A small image embedding model, trained from scratch: trained on cartoon faces.
Rows from block 13, named by matrix and row number. Each number is 128 + 24 x the weight over its row's rms, rounded and kept within 0 to 255. All counts start at 0. Numbers have three digits each. After the name is the row's rms in percent of the matrix's.
# convs0: expand pointwise conv (model.blocks.13.convs.0.weight, 576x96x1x1), inputs 0-95
convs0.445 111:110137086119105119093122126097139153123092098123135114194145107129111118123181095145114134126112101117109123136112092155149100103143167121157126077101159105094115127141116159109122127131107096152126106145152134102117152078153145159109126108140089124104083158145153122100141086121121130083
convs0.446 092:156117149101152125113117107138122124145115161124100134088119120124175139109145124150110118114138143105151099144068140154137120132058150105093107153141124097133109090138105132129128084134137087124118131131122153127110169150124104146111110142108113080143058161175105098139146130126133152083
convs0.447 124:111121137154103128153153111133170110124164154123115117101142127097102122112130101119094108099140146123069115146169136135115168151159127150177122103132099130116153133108138130109127146085153208136165180088143122121115136191119153128137118095132124145127114106101122094151114147125146128138
convs0.448 092:190118138106111151157141111135118127128152190128110100100139122098151114128073119141119079125165153127158103105138140100118099094117173139119100136111071117101172123171117143123085111118136150095129143134134147137132149133172152133144153158155101117130124104097123124150140129141173144137
convs0.449 098:139105112156138129115133161100129156114119128164119165138086131100107089108115101163122123110171157122137121098129130138175143105131187170126099120093120105124095164121169105114133136119133127126151164141161120097128100126140124179098111145118116123138138076084178120100141142114155161106
convs0.450 078:145133104109146166105125154176108164133073121113166143147156139147143107164102151154165113169155108097131128113084115096157168117118141109142141138129083144127117114169116106139098137130125156103139161122132138094142094179103096122167107113113129142171107157151152125136134101117149147136
convs0.451 095:124107116150159161105123175138149170090146126078113130068121117140113126162117169138168141153104087129120104159165191115091129132129145157116135151145130112134116106143094113149154126164130105114120126121108129109163132088175135122101156105135119119136121138123170134129142163147170146115
convs0.452 094:111111109123136118099144118170138152130104186107086140112152130140102152115095118147133107139140139116185088148151147135113115100094147137122085121133149099102146127115175129101120098143127130166141131144089121120136103126125056111131133162101116173156118134111124072142117155091115148155
convs0.453 092:112145145107164133185134128132151153111122108093106119127099135147144141144103148137132129144139117156160109098136147139144141120146103177091146106143109116099091108125148141173081064129098141155168111164132156134177136132144135189132145121151127157130117148120152170142093125118113094141
convs0.454 099:113105135166098169103134157103136110127112158127135116126128136102123120090166180149088103126148146119124110103119142113162154130152094088174085103102101137136137115116161108131126172126128145127155160096083075111139119144101135152126115163117122091117107130137116113162159108086113126166
convs0.455 103:134128126135132092117110171156103143069113126101073138156159073141113158121121132158152104160176132144125160148155161180086110119127126109161155111134105150110165123139117136111129108124104146135104108112172141137127130119169115145112120081133138097137159143141107109148174123132113148152
convs0.456 058:106156115141123139108096136100160167111114183131118117070125136129131152095152109120115124096158121120121151131083177145168159127094114103144162164110091124134103143140130111118121130145164105099093115136158194118166151105084143168134103131120099122132130136133121129145163148134121127094
convs0.457 088:138097123106165142170123161086144148089130082113102130134116121112144098100111120066140133143137110135138095135164123124137143116117121130131146126123163144114116113125149100116110151140116132134136151153152080159153108128155090131129206168137137099124122172066129145104116095142112112097
convs0.458 092:114133135110119155136154139162103125102146085130136092101099142153083081132134114132094132095118124126163099118095163133124071146134120107130137102127167142122151136138090112139151077094069147123167132142159142119136123088132103164132143138118151113143138166081138094140111119101146150102
convs0.459 101:116138154144114124101160082097118083129067136104121126107156094146106120140120150136111162169118129167156103138168153096118148127071116140123141117165129150117142132125143133130082149127174152164128153127118110125090124137124131119118152130192083118122122130127100161135142169162132137160
convs0.460 092:129180131166154137106126159084118171146101133100141135130130120157118128108096145161139148140084102130135144144073125114125168153134101170146119147123105109149116179105132086100119151125093132132133121109103140175131102101168099118105150101183110129181115122152132130138129116103126142108
convs0.461 100:154066115152134121130154109129138129150162128178134131124105146132094125097150087165095120141119162108107114124131117183098193147122160165136142152080125128160091153137126147105117132113121152123134140154146134114128117156144119180122120123134101118138111105119154078100168120124165148154
convs0.462 078:122116066126128160104143159122080153122141068143096135162118143113116105093148127092097132102117157146150104139126101091123099117147102111142158134109134100123171097101150150099112145175132157143104147138132119114127147131090115114157131183122112126153131078125121150136103111155143102162
convs0.463 107:137089122144126145156128137130168162101119128142093131123088103098114085107105104153117160128112182130124108156124084171122089152168133192146122096085131088151115135147151181149124173125120128130133118151134139145124141079094124130141152128116113127148131127135148098118140083111111143126
convs0.464 118:102087128071120137123090147124074119115106117120110155169147109135131122138159165097101135097152142140197135120129105137117092109098160111107103150135109131125120165131148122149121128152153123112111200073127127140159123098119117154157119109111124159138135110112125140127162133102124165157
convs0.465 087:132146145122087134137157150133107071139105151151092137133118093132154128150136158144119133173158119098123129116126147143153146130151124119146139132105128107085085102086151139098135127139086106113091178120125136150061170141126125116115128140152136054169100126147124144136091114144127137127
convs0.466 140:123064088159150134099125123128143142117139114156114106118096133108181126106142139145086117125135148185127123152147101165106148176103111152130130133112052129126123127126123110136128110106146111129101187147103091107115116106132137136092142135137130133142079127148104107127158104168158149120
convs0.467 072:118111156111138103140111137136133136084082125138141113141135141172109169122143157137146149098105121103109152136096199103156133095112113113140138166079137130140113127092110114118153139139112147175131132105124127106166118108111125096103124184175106189124157136127133140139102176125128116137
convs0.468 084:114085152131129121118132110120131138148082081131116118145099081106153091137107142125115115143124150131169145114104099149140145146120141136130139135154132133115149101079126123109183147123123118126141124113100119143138075160114174096132160140167137108170114130087145124194134145156174113084
convs0.469 115:126123146160092140164136128129140135111173151130135165151146109121121137101150075111144112108154167119143141136128081119141122164129101116136166157119130117124138124133103113155151101110102119084130198090114097146140128116101087146140100174125143152102128111159121161115161136072133132173
convs0.470 095:141136135123161169125106140139095167147104122158125120146139132097111098141107141101158137081119091080108093135096146157128091142138143118152169097163139134146152105142153127143133084118180148139118119124139109127078153123177131131094120083113123110120121111158178124146143139130131166091
convs0.471 077:126119094059125109131125131167090179097110165134130126155107168143136151082158129156136112157106121119128107100124121106106116137126140172110141157129082118120115116066133145105100132150139117122149148123108179062097134114104132117116123130121146179134142138132171122133104124122144118140
convs0.472 089:120128115183126117083131149158104104167103106140087124101157122075144136136146084109134146066181128119159125131136099105128122108132140114123125118126083153128138115138112149141124148098105115083165124146123152124140115140089123095137161132188139150114130153157123158109141097103107143162
convs0.473 082:138110138119126118136131121159171123162122118111111091171082118142124147165127161134090145102110145103110125126138119107084088103121156089106142121145126143056165136146112128153108109104141093087150092153141177157093129126120135122122113114122131079145104153132124122182107107100130111114
convs0.474 113:145121132160107167098155108114139125107135144134079112096115136188110114084061148129100143073079106123134106191130127110122121112128103149106130133130090116105105136079113110141100137153152141113126122094134123127129092129155083134094127119110135160163128154118127134134098120104117114132
convs0.475 090:149128137161125093116096094137082172125084151111124151130131151105062109134106131138086114171122124101140102144118138120152135112105157140121124107134118075145128107152149140087132159189136098110080119100115135123126149112141163163132092123142156123137099125127108165120122134093093141153
convs0.476 093:120178107123108106137133113085162108069168098088123120146148142127153168129129178135092099137112136137088116130101112147127114153120110163138152140131132130151119135152135109133166150138115125126170144104084087102187111101138121085076125144125131123124121140113126125096107149151122113170
convs0.477 108:138125160105149110126166066116087131110126114132080139157141080109123093155159131148160141120125134164120100157149152146160128145160164125159146103132141101126133147154106131105114178136166122095153113167126106147154133087099145071113151167133102132106149124122121114134157137161126131125
convs0.478 072:124120125123123137101116132164110136138138113125119162159117146156128125160118111158133141167114143099147150125115125163155159106095158145115121146139128156141139173116164133136134109135138149125166104172091131140117150109140160104112153199100179085141079145118138166123097140086089131172
convs0.479 104:133128101126124135104168134101170121109113081144126137152104103105102135125121149145121133089161143102118109137137105158101181155110151169107151119155143111131097137125139103134116121161117191098158105129099107116113129149123083105085135089099108124149075135141129102134157148169100160113
convs0.480 105:084143139119119140172162137123157122135147127152097102123160126157136149139095125157166133178132144139105169166132118161122136153139176124135151143094098157142104142132079095116149104145111192137163124092110096140135176151128149136127115145148098101162102128178144113143132126138132125114
convs0.481 081:121180148125150111141097136180154096108109116184145121168119116110155121112154118108130153104090145123097106099123123139163072128131125135119122139176144137148090149123136127115150109123116106102118081124143124107189170092087109124150154126134106139120082104133115167110147126130130102133
convs0.482 129:125129158120105134134112148119146152140132093129128150162108139113127140128127144152095135136096109166121094163127082133139150097104125132114062148157162140114098166123114139136155086118126143115118131107171150131092180095103181145144091116149107113137078173101136107162136161134114128148
convs0.483 077:144160151142149106134125085167096098086125159081128094146167142128150100108144119159131127102123130131132126111151147150147103109106126141138102084116106150114110151142139100149176142159120132163140121136137124129145128139154116053079135141172147109156101160107103105131149105137175109130
convs0.484 086:128143142114118153059118121118135133147129110148144092131112090136089124134122112145107151126160124111125107144110097161166070116095125132126152159149148104172156148128105113183113164109134168138140119141131150123173140130153146167112114130149106159088105146111127125150134100077174151123
convs0.485 103:131114113140137114120137128103100098129101134119134115143083112136149147148119127171129104136172090135126138104118152151106108114133124084097087080161166120135092142097176155135127118100086138150115118155111125137145136111126164184094126102155109185156151124132123134158152088117108082122
convs0.486 107:150086108188144158094126158138138146139127117122125139143158106138114136097159075131123158128131151158149151149160164158128137097112107130152101123113124165097095119182122178127117171115141146066123114119129118107109136133094142121152110134108128118148079108132131113162086143123090126115
convs0.487 097:158126129125105129150144127135126130159118110106147122188152116106090120150160140089084118127116139125126137116135115134173063185139123143148092103120104120095146122153147120093092175168168159111103148120093128134135126128162153132082127122116099101146126162141120118107095104154117110101
convs0.488 118:117118078154088117100122107112102152150128107157117144148112110167100096108124154077112109108175108119138123109142125116111140156194142152157091171152121129109117164130108131146144142158145168122144107089121132155118086158124136156111128149132136137085164143157096152109133121169154128132
convs0.489 105:144107134110114147119160089081145097126156131115071075123118106157115112130103099120126135103161099108129129171161126143143166134152080151110150091131149131132098112089114127139125128110078149140141156098123101141154143108114155176132148096121140115163113172107180137135114118115114137116
convs0.490 085:103112145126108090135126102137161108140155104124155136146100123144117133165147117115036151125138146154114147088139091105151087135146108143103163132129146120158127125108110105093147103106131101176140141133144143175137112111147183123127090094138113092159113124151126152144170115150136113123
convs0.491 104:124090127141117120143151121107146127138170148153137138119116110152102136092106164130109091129167148108105101140118129160096144161150137121095081136105094141131134137101096144115152099123120155086121139107115086098138161172092126146176103090178112151141073121111140108130172111139129147115
convs0.492 109:135107126094137083102118139087116129128155137152147151132117089128130109124106125119155094091179110172105162145160140132124158133106147088127152127134118128150145147115144150123142122118136116148119197139166151156138112114167147125179149170169149118149122126116127143078089142133109101172
convs0.493 096:130140146116149096153136139136153131135134137138098157096111151156139114129163121155163082131125125126104114136104149111122120105140119157153107149144129112111149179123151116133105127144157138102152182140130189108104104160077118186117135131113155168185154139159155115166131118160128101163
convs0.494 089:170138128160158118125143101114101141144091110139148152110082102151142112137165138107130077143080121111127118104137100185121145129111128134178110146089143148122136101170089150132115111148117138115112137161177150137149169147093097153132098071130141124147148115124114155108130114165138138123
convs0.495 098:115140129120122153115073151134139133109126162133129127165120129090093080113130183082135073089136107067133144154132140149118103133170150137140086099109113106118144144119107176126141133147132116129145156119135163125137134133122083145141122107089145134142128176072117099139119131110137117157
convs0.496 114:122141161134161141123158108133100106129136144107150113089157126144080165157098140123114166114094143112138135142133131149129118180148131136101119071120169141106125122105162159091112090117141111167146128100141110155110111159165121129162166130145160119162152112136144163125148094115140069112
convs0.497 105:128123146129118104194129111110127103054140110107157169135155144065112127089141118117119142138095121076185097153164139093129100125119123151104150138153121142108114121112154129119128138119089108064130154120153120173140156106144154117118126132144108119139122118120121115114144116090126116131
convs0.498 100:137134134115109085149156170118167148142141108115126138154177083128122158105138162162147086152126157103123126121134178128148145123092167098109106121147153101120125134127156126170064105102127111143114098134129124145114153109095104116176143133135114122173136186148126133106111115131111141159
convs0.499 110:093129146164162096146093148116122160121077136141093123132169140117089121122131156101115098115121136128170110141125104109149128104114162106090117114120132097137138137110126127115147125119091132152125133095121133063114125163134101092143111120137146118117140110141146103082141208157127186118
convs0.500 101:113128109112116115101115167151084109077101136108112142144156118122108107108105117120079116092110134123102156098120126088122110162116141121178159132101138154178102168146145117095096109168135119144154152141102127150156102131127137145138143127159136113129109152116123164111107096149186168102
convs0.501 106:106096077156137119126121113100115079133129111104177144121081138134118176152123134121130121127096142181122124182113146124126106179174093140097119110148121104134115109126123146137139148121103095144189110136141121094152151149111117129093148145124145136148110114169163132133091141100164143133
convs0.502 081:106104169137133114098134123091097121116128129097136148100114118159124176144130112119127127164112143151153180137156113134081064144121093112133120175106129151142127126137127106093127143125108183102123134118129134083103150117166168132124146151132189115158158138119158122133151101136096162118
convs0.503 093:098112149099130121137131135121171162181084121119117136150137107116092145143118133129152136132116127149154118107143128133085087111127138121094152138144144125093143191088162143119131137164111071154118096108134103100137104105094097124125138133183146154158136112166083164119127131152153103120
convs0.504 086:129134192135144138102156099159142133111134137106113108091151135103081115107157120157113153135109085147191110104151152093123124109108103148159129111122145095126092115153141130143149108152132159133163143145118202144153153105159149137152134154173123155148131141154117099116150141137116145114
convs0.505 065:153127138096104118121100164141156109104154143091105145080202105102144149104130101131116108143112121110073118131120137124124150142137138089109102118125131082097114144128112126145146154126160091121122184162153072144107080146104119107133130135151127139109132138157147158111098120103108099117
convs0.506 114:131169146113137114111160126115131151135122140133115077116143132094135140088149135156094132140128130144126145174184086128139098146152170103135143107135083112069151127155174127095105145104112123111155103142111138081155127135138151152101123091155108107117144123076115112133168155141107105129
convs0.507 100:107097084132094142148118117102170129099119155140124164143129106151143105119138146155095129095136125096140119104094162083129110194159150150171127119149119106156090139130110151100107142123133118111129136115157085099097136141114115127112175132131111178085110111127125092106169121136142125166
convs0.508 141:124110138153107115081149135119092126112165129147108091142141112127139100137132124102165095085095155109154110074136119110156167125122128172116122112129114140116161135119130139141111118157084120136146129109147139181134147118175157147147117152085126129062155168109105125147165152155156141117
convs0.509 103:154136129155126180140104153150106125127145138114145133146119139208152136155123106080123134114149126068113141111149146123113128109119110162148062138129125116123117162143137148128156089136089145103146138137119137143124126122120098144140149099103136146116131058091140106128128155064131116110
convs0.510 105:139070109111126109131133115087119111154177106134090162145142155161129125121136113116107105095132120129167138122159153113133110116115127077126172151133104137130157114093141152091151118138116162094180121136121165063111109131149128115156134121133160142101169105110138103112156125135094157097